From a checkpoint of a small image classifier: 23800 steps.
Rows from block 4 of a small image classifier, named by matrix and row number. Rows with one number belong to one neuron. Each number is 128 + 32 x the weight over its row's rms, rounded and kept within 0 to 255. All counts start at 0. Numbers have three digits each. After the name is the row's rms in percent of the matrix's.
After each neuron's rows are labels from the 100 images, of 14848, where the neuron reaches its largest size: "peak on" is the class under the peak; "responds to" is what is common among them. Only what is clearly more common there than usual is listed. The data: simulated grey scan slices of phantoms with and without marks.
# gate: MLP gate (model.blocks.4.mlp.gate.weight, 384x128), inputs 64-127
# fc1: MLP up (model.blocks.4.mlp.fc1.weight, 384x128), inputs 64-127
# fc2: MLP down (model.blocks.4.mlp.fc2.weight, 128x384, transposed), outputs 64-127

gate.30 105:123132171087111146137146178098114176185109112113126098182162121105086123079136146125104137122156136116136129110127125084144130132101110119136116095121161152155194114117087139146168114129096159
fc1.30 099:080142079124143122119113117155142148110158127140100089107129184099195093142172126211188113079066122153164131093081151126085124129132131124108155103173076103098124132082153148129143212177117118
fc2.30 100:093095145115123104147083116116179087169094167178149114142179115115129076141129089154163163115129107093148095171059152145098130140114113108094084111109152103081169113135219150159154119154139039
peak on: mark
responds to: ring

gate.319 101:171189110138101120114121143150149139125148108100083171080133121159126061152162081165086088108100180106166107089193087088105162155155115081118200085146216125120099164132117102177084152095134121
fc1.319 099:107054105096184068190102105107142152145139168135091092066095139196133074200123158077139167162114128104130125080079183125074110149095153107145161161106105157134133084123083081137146151131161098
fc2.319 097:138146109161137135164111140101115165033100109129133122072142149115109117163231163097167123133103139096009125160157092155103126122150117031086146151092133120119197184141115096142149160102150145
peak on: air
responds to: head

gate.80 099:143051147107073106087130080122113118118189085099129166174147094121134193096131181084171131067135075111142152093175104132091140104107103120050105186161080112150118120124179144149155132135110131
fc1.80 095:110178141119169120175143146136126146155131172175153085082126140136106072181113112170097138141160171158142134065114165066110117116099130120187154051122176163096132185133088113095142145094129139
fc2.80 084:093140085123103130146152140153097131097120095096130139020102160132114110134128160118124121122114135148000114123155083109131172159135135050128132138129103104085116160140132135094116141134188168
peak on: soft tissue
responds to: limb

gate.6 098:144084118103112135124101105131104125140168118126141162159127112131129081069083188140175172148097130121159183125151099121127129111196109066128142144176063145069096147111088094155196117146153135
fc1.6 096:083090125145133135167093116125103103081078074137121132146083176134108090180133138132097121147182159149147140144162129178070183174134090115086078160089106126136191129123135130127073142142084081
fc2.6 101:145160157118134102087145097149043179144166102132140087187102112126161120091164095155139189120182141085215181119117133161149164144101097181159146129166092184151084119122136108185105125165102152
peak on: organ; lung or cavity
responds to: ring

gate.341 108:081169171117123138103134091123173110173094118094169036126144133161183128108109124178158168118143173184080151103149103124148087158103143128147161067160125134059159132134095140132154113136084091
fc1.341 104:106166066140106146149109078099158159063091136128142175141071128137059109115136229123130082130079131082119102161106108151094149116178103148117104157139085097175105115106141106155080122152100137
fc2.341 114:148141148165136077185104203070149088124103172127123182147119118167097087201134151126141069153106120112133134134139142119149130088201125128127107122049118060151159088120087083119089130083132145
peak on: mark
responds to: bright spot

gate.122 090:120157162127165164073111113129160113172062157107116117123193128166135107174126056097140137118123134108178105111161189111107145135143142096170121099115125158122137134104155104170053145112173163
fc1.122 092:135119092148223164124170072212110142130092108118086124125150148110126117144103120106126091178126102124196087109071140142108101198149142163171139116070116144120113151149109156150135164151152110
fc2.122 086:152092122113088153119115107127113130255096182117101144160086163162132105124095071126112102149116133132226082146121097147103129122115133245107154095123140104128141193151114126169158166163157119
peak on: bone
responds to: several spots; limb

gate.220 092:127114193137142102165171133120116145112106111044112110115166119166128059139146138134095101171179132079134113126169101116138080167160126126177176139173105135087144155125107108085107175113113129
fc1.220 098:153119200126141138120158160124155130201080133105165101144161099137062078119038159137167140131190200107082137067109133132161110099137110167151146125097137132104128123117138115200157119119145104
fc2.220 096:067063124109151156146107112134147121120155109142150122125170104128092187117142193104096092131137084161075115114164141108107095143144164038141111156120159176121152108170132199074136112077112121
peak on: mark
responds to: ring; belly

gate.117 098:049164144172128185155116162079149079102163141093103128142056065110146128057119129176115161119121125105164122161085116160103131130137174048100141113169062129148108158104135076042154133129097132
fc1.117 100:156157155038141079114134117155156120099135141193106123175155170132124143184082131060176120116099101154091180157160122095075131095147083115106071145131156163143109171135097158109175141121135095
fc2.117 095:115164144093110194101124143129104161146111143089171100078180106101123118104186115119147168161092093119034149135135092185132140151071138064084134084183053157093149155169126168113145132096178122
peak on: organ; lung or cavity
responds to: bright spot

gate.383 100:194130088149109071120140155120113182139139092160085154157134125145124117052092103108077159159120085107167149136112145098103119112155101152080155041134163076160120124130130170100114114101113153
fc1.383 102:137128125156113117151161117110132126114129127157119145145131118159123124085064155105099091151091059086111165166090110147140104161165092139068126151100107116149110180106086094047108087122096205
fc2.383 104:151084086153097165131116068169118184129151063142156118140108161141140125100160090158118148155123134063103091132135097131083165165121095128133190124152125122145128165140140152173183165130109170
peak on: organ
responds to: crack in bone; side: right half; limb

gate.21 097:165081119117128146136113122096128127197060141220097089129133131125132158167136146089075142132074130140145099091129108134127168095112109136087101127167132139108157091108131167051124095132116105
fc1.21 094:183113226120138119118129118070155111060154163195131121150172087152156136101133145104147106061118144099128124102113121172103114120063124136118085166143108121167154192126115100138129121129149155
fc2.21 086:128156159144152106088115110139129147064165172087129133170138084162152160100120116141148122142159129151242122073153134124161167117137098152175160154111110118138080105116079123099113145140086199
peak on: bone
responds to: crack in bone

gate.224 108:133112117120075115131129103165169148170108115120147113113151160124132117119144118107101127139127163093153133092176118102160116147052116063134173104141167142126139186121171147105129036200119106
fc1.224 111:093181126055131085117092075171120118139132134125063131116131109053067174146126137170077147104171124075129097108128080125151149116155102141082162142135059183144148102152138152171144110149178178
fc2.224 110:129177154085120131134170210098125111122109136100158103133152116055120111173120102099157093117132123150080187149101126131187106121091169179134058115109093130155129157106148121120116094087153122
peak on: soft tissue
responds to: belly; side: right half; crack in bone

gate.39 093:104133133156143136118098130099182143122119146078104082097059143104097159128110089154099094122085139109147106148096126067144115186120146161165155118132112182128118154148149131158144116151139112
fc1.39 094:123102126118087079143174092101144128087105182165111072077151107166128105161124205091105130111182139145088092094161088132097094143099142113106108129107121156160164114147063128083153109107093171
fc2.39 090:156137158120134182102144107107152118163145104084109184137167155176122171134218181162119083163146084137095118095146162170155108091106135067126193091148123144153107078131059153071109119123104155
peak on: organ; bone
responds to: side: right half; bright spot; limb

gate.295 105:127154136071126103135081084105063129109118064129118101167098161095139109190120120171144120133126109149151162114120137081156079128198128134112156104145154107127150154147074050169151123131144141
fc1.295 101:119086144123112089169075159123143064145114148165070100156050144090150139218140138068177137151126123159167130137113132149104166115182124078086068130104128066101143133132148099174130129123134093
fc2.295 102:110118105123149172156153140134086178090108111108101115104127118155139158148169192170146107132128128164155149090214090138142099116148102188128152123121117148148146181129057103067114149080152185
peak on: soft tissue
responds to: dark spot; side: left half; limb

gate.278 109:097097106121151117184145118153153129124150130139158113058101148182098138145110116196094081180183133130207120084103098101106106153185136147125165122127123165124110174128130104088076154103073119
fc1.278 108:128154173134124148153172157084167145103051147146109100088104174098157118118131107141153116111153167135118137155098088104141156124105149164130176129094153136145196104163157221117104112099085161
fc2.278 115:164128169160108148107174139099096134187121125136055157068102131185147128147102149109140113155138069111118144133142138133161123060151093126138197153123163101180114103136097074119064116139090129
peak on: organ; lung or cavity
responds to: bright spot

gate.174 104:133132112109201120119080137115117157152106085175172089135127151140125117150099142182166173139167170138110108104150116103099093140137113144116173089162139161084203131159096165045166097137061091
fc1.174 104:092134079186100130197172107132168179042131140073116165134095124081118139079111204131127094126152128117151165101099185155128106139142156108179121167089036106108128147108119108185113100136153139
fc2.174 105:145139145163196070159096165084121083135164149153064182172128133170123168145095149149089097169129104122140139096154164109182080067193129119134112144091131115162141070104090107093082087069108172
peak on: mark
responds to: bright spot; limb

gate.264 109:108104133125185087108092130100151130075141170108092144123060106126162087058122138135123070156119180176158096122166136133158128159138122129148104078121054126165130182145116086156143109184096083
fc1.264 107:091135137175111096166163123119106154188110095067130133125151121125073101083116137141148100178144074103118135131175112101138158148107095131140120135119120161074090070101150107165107204160147161
fc2.264 093:117125134120120119139077129135142128049127217132128133000123104166121111136114125175138121144126130120248123129129101127120159165167109255114105105077122071171129131141121109134133177118127134
peak on: air
responds to: low contrast; limb

gate.199 098:153144073183114130126160136139149126148089061203166108140161084095084155144087116147155085213168160148163102152139185148150129153109108145235126115114142057107121103075093100129080120189157136
fc1.199 100:180194129077132151119163150140125143156176128170190115163175138121142134185135094084127109103173109111103069156192127111140122079142129126158188056107184129132183150095129184154141099159113104
fc2.199 100:182158157145150125113117116134066131111188143110081169162070127168124160138138147174098098156143142119206131084169149126169156118153096175148157116107125138164074099098060100118091151132079195
peak on: bone
responds to: belly; side: left half; crack in bone

gate.221 110:120093108103118119139124156105134100064154195167089154069098101126107115112177127100111184077125164180135078061088110125116147173059115088138167133145127103200132153125160130133112083150115132
fc1.221 107:139152141123119173137082123156096103189130078111126066142104147161102089160083153136115100174171089121110154124116128151112126077134086114097101131134128156086098168118106127129111198146164105
fc2.221 095:135114112118124143142100121132092144025123150131139127000114117142150108143153145148123134136117117123199124131147088144116151170127107255091123110118102133162109168156156122126134181109141158
peak on: air
responds to: head

gate.350 097:169160075105173088158149129134210121128152112070149073160083123133106062080081133103121111088167127143107097108125070170078119136078064076147151164073156097100123188124096177148143199111145123
fc1.350 093:134157096146122136135139127132069142149090112167168160112178149126137087095143075139081176076123201192122142147102111171206134104136130171136121149155112120142163136153157145129083120086123113
fc2.350 087:083133133163140155078209107126110151144146061161103114200181160099108193100158148122083085165121048119124159125145132115150087131105185063155147199153137181172126109117101189071131068128129149
peak on: soft tissue
responds to: several spots; chest

gate.253 099:140122129107150114136120117117181118148154075105150143106139067114071104194165138175089139124151103141063111110141092117084160125060121163098139106118122204134139126135187156128184186167104099
fc1.253 099:078110147121142108114112078159153130129133146138110120121170116069122109157131168099166117129113135188072117098164150122092121113037127078151185122166096172110088153148091098165116156181165125
fc2.253 093:147084118169128090175110083137178126143114093152091122059097154169134121112129091161169112135136156136066082133087125139091134119145128186108150129117189089110136139149194126146167128196102087
peak on: air
responds to: belly

gate.134 098:168107151129088122172108138130148121108066093078140161136175126126148164159126115132116154149179112145145243134137140123110137155169152122100119166111122100085162131077105166115148142137138129
fc1.134 100:103180143171126108072122186168158116158110149116136133135105124118087161154127140111115118137079115124152099075101075090153162120168113156132099065120161151074126086123157106128116109089109155
fc2.134 101:138112136102086137080112083134137146074092142098148101036109129103119091134149115162161127125096104106041083173073075160102152163076142049043112147161106155137150164136153145151182151174160115
peak on: soft tissue; organ
responds to: belly; streaks

gate.261 100:127153150030134122079116160156086167178117112152125121099141120117112144123104148109117120104225115137130125142142122113176142119089187162080131114169126150119146132119096161126113168120172128
fc1.261 098:147114156167123054104115115174141159123136130154121116099133122072117113077125166108163053086122135171084113177133127153109069128155093121132127122193166076126124126200117175135107140119124156
fc2.261 098:142156147164140089109167130092159162045126097110168128100147162084121126133147056114148144181127042096136131153066098147131158143087133081077151153195094168079122110109136158126101079164158127
peak on: organ
responds to: side: left half; limb; crack in bone

gate.292 102:152071138144173123100113163137138120137133116095090107092059090113138166100107065129063099127124092077140175146127120140130160196116065083090133113156106124094122126148138051130109161075119151
fc1.292 098:160145134099124185161110163073125142117117110092080178140039136115126117077139124135080106119144083106147185144104090141127159136157138099082085118137094114096103077130130115098110191060094158
fc2.292 093:177088142141089092146114053188093139100133090173110154114075174179108125117137176172112118122107160090138088117142117157103098144168116148144180125118162069144123128125109113167162170135155133
peak on: organ
responds to: crack in bone; head

gate.308 106:136106092092120123132124157101105133177139083154168069183134161136101149199146189146076077078154131084128131119171106149121084079077138099087188097171135137094175109140085145137179115143034093
fc1.308 102:156177229127101117144069170160128046192134140153127099119102118156131053122182073080089181151109143148145113150102123149109142107077108087122120041152171149127099158121165182100091174140183145
fc2.308 107:134165194097124127083166107114134197126120152122128092148116124106173077077165086114200178144149097114121156132109111182149165172077101087125144132194095165118120146108154107166117141171129131
peak on: organ
responds to: bright spot; ring

gate.333 107:168067131167144121069168139126131114106196139116129139114135096161124106110161141079139079105080132112187066078176115105144140110123181110132121129150150167166119140165148114147141094152146072
fc1.333 104:112129118102155113123111112126150088123087161117135118128119172159196073177141100128104113095116156121142119054080125129113144129060172145147094167113140092151117136074118154110101151130171060
fc2.333 099:121116116122120119161126148108189132238102122111140134255157126104121097156157067138167106114086129146135102159102123128112143108113120030095135126082137119074169134150151139135149130128132114
peak on: air
responds to: head

gate.68 097:119134123160181106156101180147124042164159120133136102153168108124086135126174074179099157074126166167137178076146114135162180139149174147115138103062141176094149079123159162105118119117133157
fc1.68 095:150109135096102101085173158080090164153187132148112072133140112106084096092127122109062079183126155107152084113110149155201146142140154128184073134097146114137124165136116127131171133173069168
fc2.68 086:147131154154171064179081185084194061108138175121143168212119116117101114181124101132118081149122144135221123138087172103131131099169127181114059116075119143098142085127137142130108131102110126
peak on: mark
responds to: bright spot; limb

gate.238 097:141090191102130130112074205115131111172170064194148135094075113158162142079152137080055175076119135128140174122093147106110157116107131134150126100169128096128122141082137160077152133115043123
fc1.238 096:179155085129131166128149141155159143173124090162163148149175149125073132158161115136133134141080106177101102123164148132160143189153120144188094123181121124144122050043168167150119112130123122
fc2.238 090:109153156120139129100108146102147109115160191129106127255160067136111142141186094117134116131158114158255143125130128141161172126101118101118117155137080156135133110137092132139089122132116154
peak on: bone
responds to: belly

gate.100 098:115150114115105118152156135090090126136163145101127128125125051097159175179155092092159179118118124131120134092149119147175120114108147127103139137168135111137071157113127077142135176099156161
fc1.100 092:119108134108092129120144144117101105111156124109091136119136139096140122180190098091165191072075087159181119095083114089085200144119111139077142176126137125145105155076122155107149210095150136
fc2.100 081:127118144124130131179106137170123104253105187126117115255161095153109158129131138172121103106109162171195132122160136136129054105136152190124113088097124113104149139150112135115167137094122118
peak on: soft tissue
responds to: dark spot

gate.302 099:106144131065129097057143106164087144128102124106120127113149097122128130176112139119094144137155195139103118124128105167123111082142083144180159063096144066149193165098145174141161136155102109
fc1.302 102:168179119149124150147217154137124131118106180109114101181119167125132095175089157149036106176101141119136099141126147128108130082101142111155133088067093144185090152116112159130095130210125133
fc2.302 105:119150153134197104129087127097180086154187120113109156233161094143115182104095141132108102146148135154162134091117181095158100101148137069148098162091127145121117073125112155103116124115075145
peak on: bone
responds to: limb; several spots

gate.328 103:092117109138165169138166172143164160117131128071160136112147088122111117123135119175127124222144128156113141154109138060150154136128163171182078134090086112100149120037121126074120082136154112
fc1.328 107:077116107166083168142129115077140143119092099127070170181210104141177128129116164124152146157064138160177157144111153145125132069190093068146077145117140147098126079132101117125145150114097163
fc2.328 106:093140143118133108134129182103218105201090130116166140167170156085127105124132071165173135109113113155088134156091136123125118126071164101121087081143081100085135126136189163110122088111156070
peak on: organ
responds to: belly; bright spot; crack in bone

gate.296 110:138149120162112130095157141131104112182095101089119090123153113145121126092083121166161147208135161117088131113112151117171074123096150141206140139116085111053125116085138100155140137127152154
fc1.296 103:094118167075114093191133112067123070072103086103140186095120120134137096120176137130149153152076159088138134163096115122091103162116152142123128175104107134091145162115159111106131100111143120
fc2.296 107:114081089137155115166084149123157086112140106127145177102163127151087172157098139172086087123098152152202103094130159080105089139146154185164097085064153089102131107121109172068152126080135133
peak on: lung or cavity
responds to: ring

gate.311 100:108155085179149187186127119132141115146093113128117095131132149142100095123130134160127174153132139192132164174129096107134125130114106114133144074108104147099123146134146102092175155157162096
fc1.311 098:111146152185165149099118157156130141172105164148156156131111086130152130122051143142148118127090128111134174092123128132158149110199039102124100091093095137128156078121104105149093135107073119
fc2.311 099:163095120140099110114139115068146090066113091118132127069113121143085096176112159110128115155099097078098095176072115148098129097162128041101115150077191128176164103164149146151111140156131083
peak on: soft tissue
responds to: side: left half; several spots

gate.138 112:145188165057069092114126115132163148146167097080139101145166114110112127098159140145168142108148165145097163072166152093167078115065113132130162109175170126066172144096098165104185056134115091
fc1.138 098:099151168072128144092092156163118133199126183128100051090138143121163115134120071151136125131147111184134155136107096081170133166098145128153176077179164147125109150120144134107162123091122116
fc2.138 112:067160112069137170094136130143123173083142146112180058079178088063147127075137099111152190094125174127110168123149128126126140182073113140156098091186067182107103167093166158128150140121142120
peak on: lung or cavity
responds to: bright spot; side: right half; chest

gate.141 088:112087138104101118114071099103159093152159076093095090173075115107132165152088143117095110154134082162125130153170148112057144097101133116095182117171112121126108196109106103167172115122072110
fc1.141 086:108134129062120155112143141136112120130134057138066156130148111100146190135118094113143151180116102150133109149182159149186148119128135165112149098093163123193100123134126064176128075164180127
fc2.141 075:143137150156153136144164164116137157148138079060091108165106113139120147189082129108160052154123124162170163115118134123185114085167161202151137152091191163173157134115082117075101088116092159
peak on: lung or cavity; organ
responds to: bright spot; chest

gate.22 097:115136114084135182129145031141118154139101135155123130153255111132092168127121127113116120143147146105124132130167149148133140160094123115146172146098142136116117155099082141143121100043135131
fc1.22 105:152169102098092097147147121186077128116113107130158134157124124160097146135055110132093104115190143160090146144145140156139141094203132149128177028073157115159153142131146110137100118148119110
fc2.22 103:131185184093156143098120191073096135113130203074153158128160122108111095150120111172140096187091119105158163170151179194166142095125153182117080074095100141124125084121143154108123107086140101
peak on: soft tissue
responds to: crack in bone; side: right half; head

gate.329 112:124133104155151071115181110090103116119104188183137110099136155142138055077166157077109133105183190144099053120131115096118093072091113151175114154132125065170227133122126196106132126156099167
fc1.329 107:170093167106158097089145108113131108104173160125178169068176123128080098152196141146082157111098215109116097146165095090123177151159202143126122130134127138144152142104174119072143105131132136
fc2.329 100:143116130126133097141129125129159115222125120135134161255124177109124131140156117134127128127116164142063112118106163127137126110139122000158143139128129123084125105093138144130098130137114146
peak on: air
responds to: head; noisy

gate.196 098:115114147155148114120144113123171113165125120057165148151124137108144113077079138196159051154098111149136139112148118092189126126152148098108195127162122155092107082093135120106117149120129164
fc1.196 099:100160181098079139143110115165154192103134068112039122155114120132072141165157124093169125122153089139119078158087124160074143164094153076096116134112135119185099163134141158204127137101134133
fc2.196 113:145163116121118096070092118102123095192175117138140181228149081115112098120137107138110116146125178087160092123108184116103142146147084079118110107101110072089072075088175146157117161152095086
peak on: lung or cavity; mark
responds to: dark spot; chest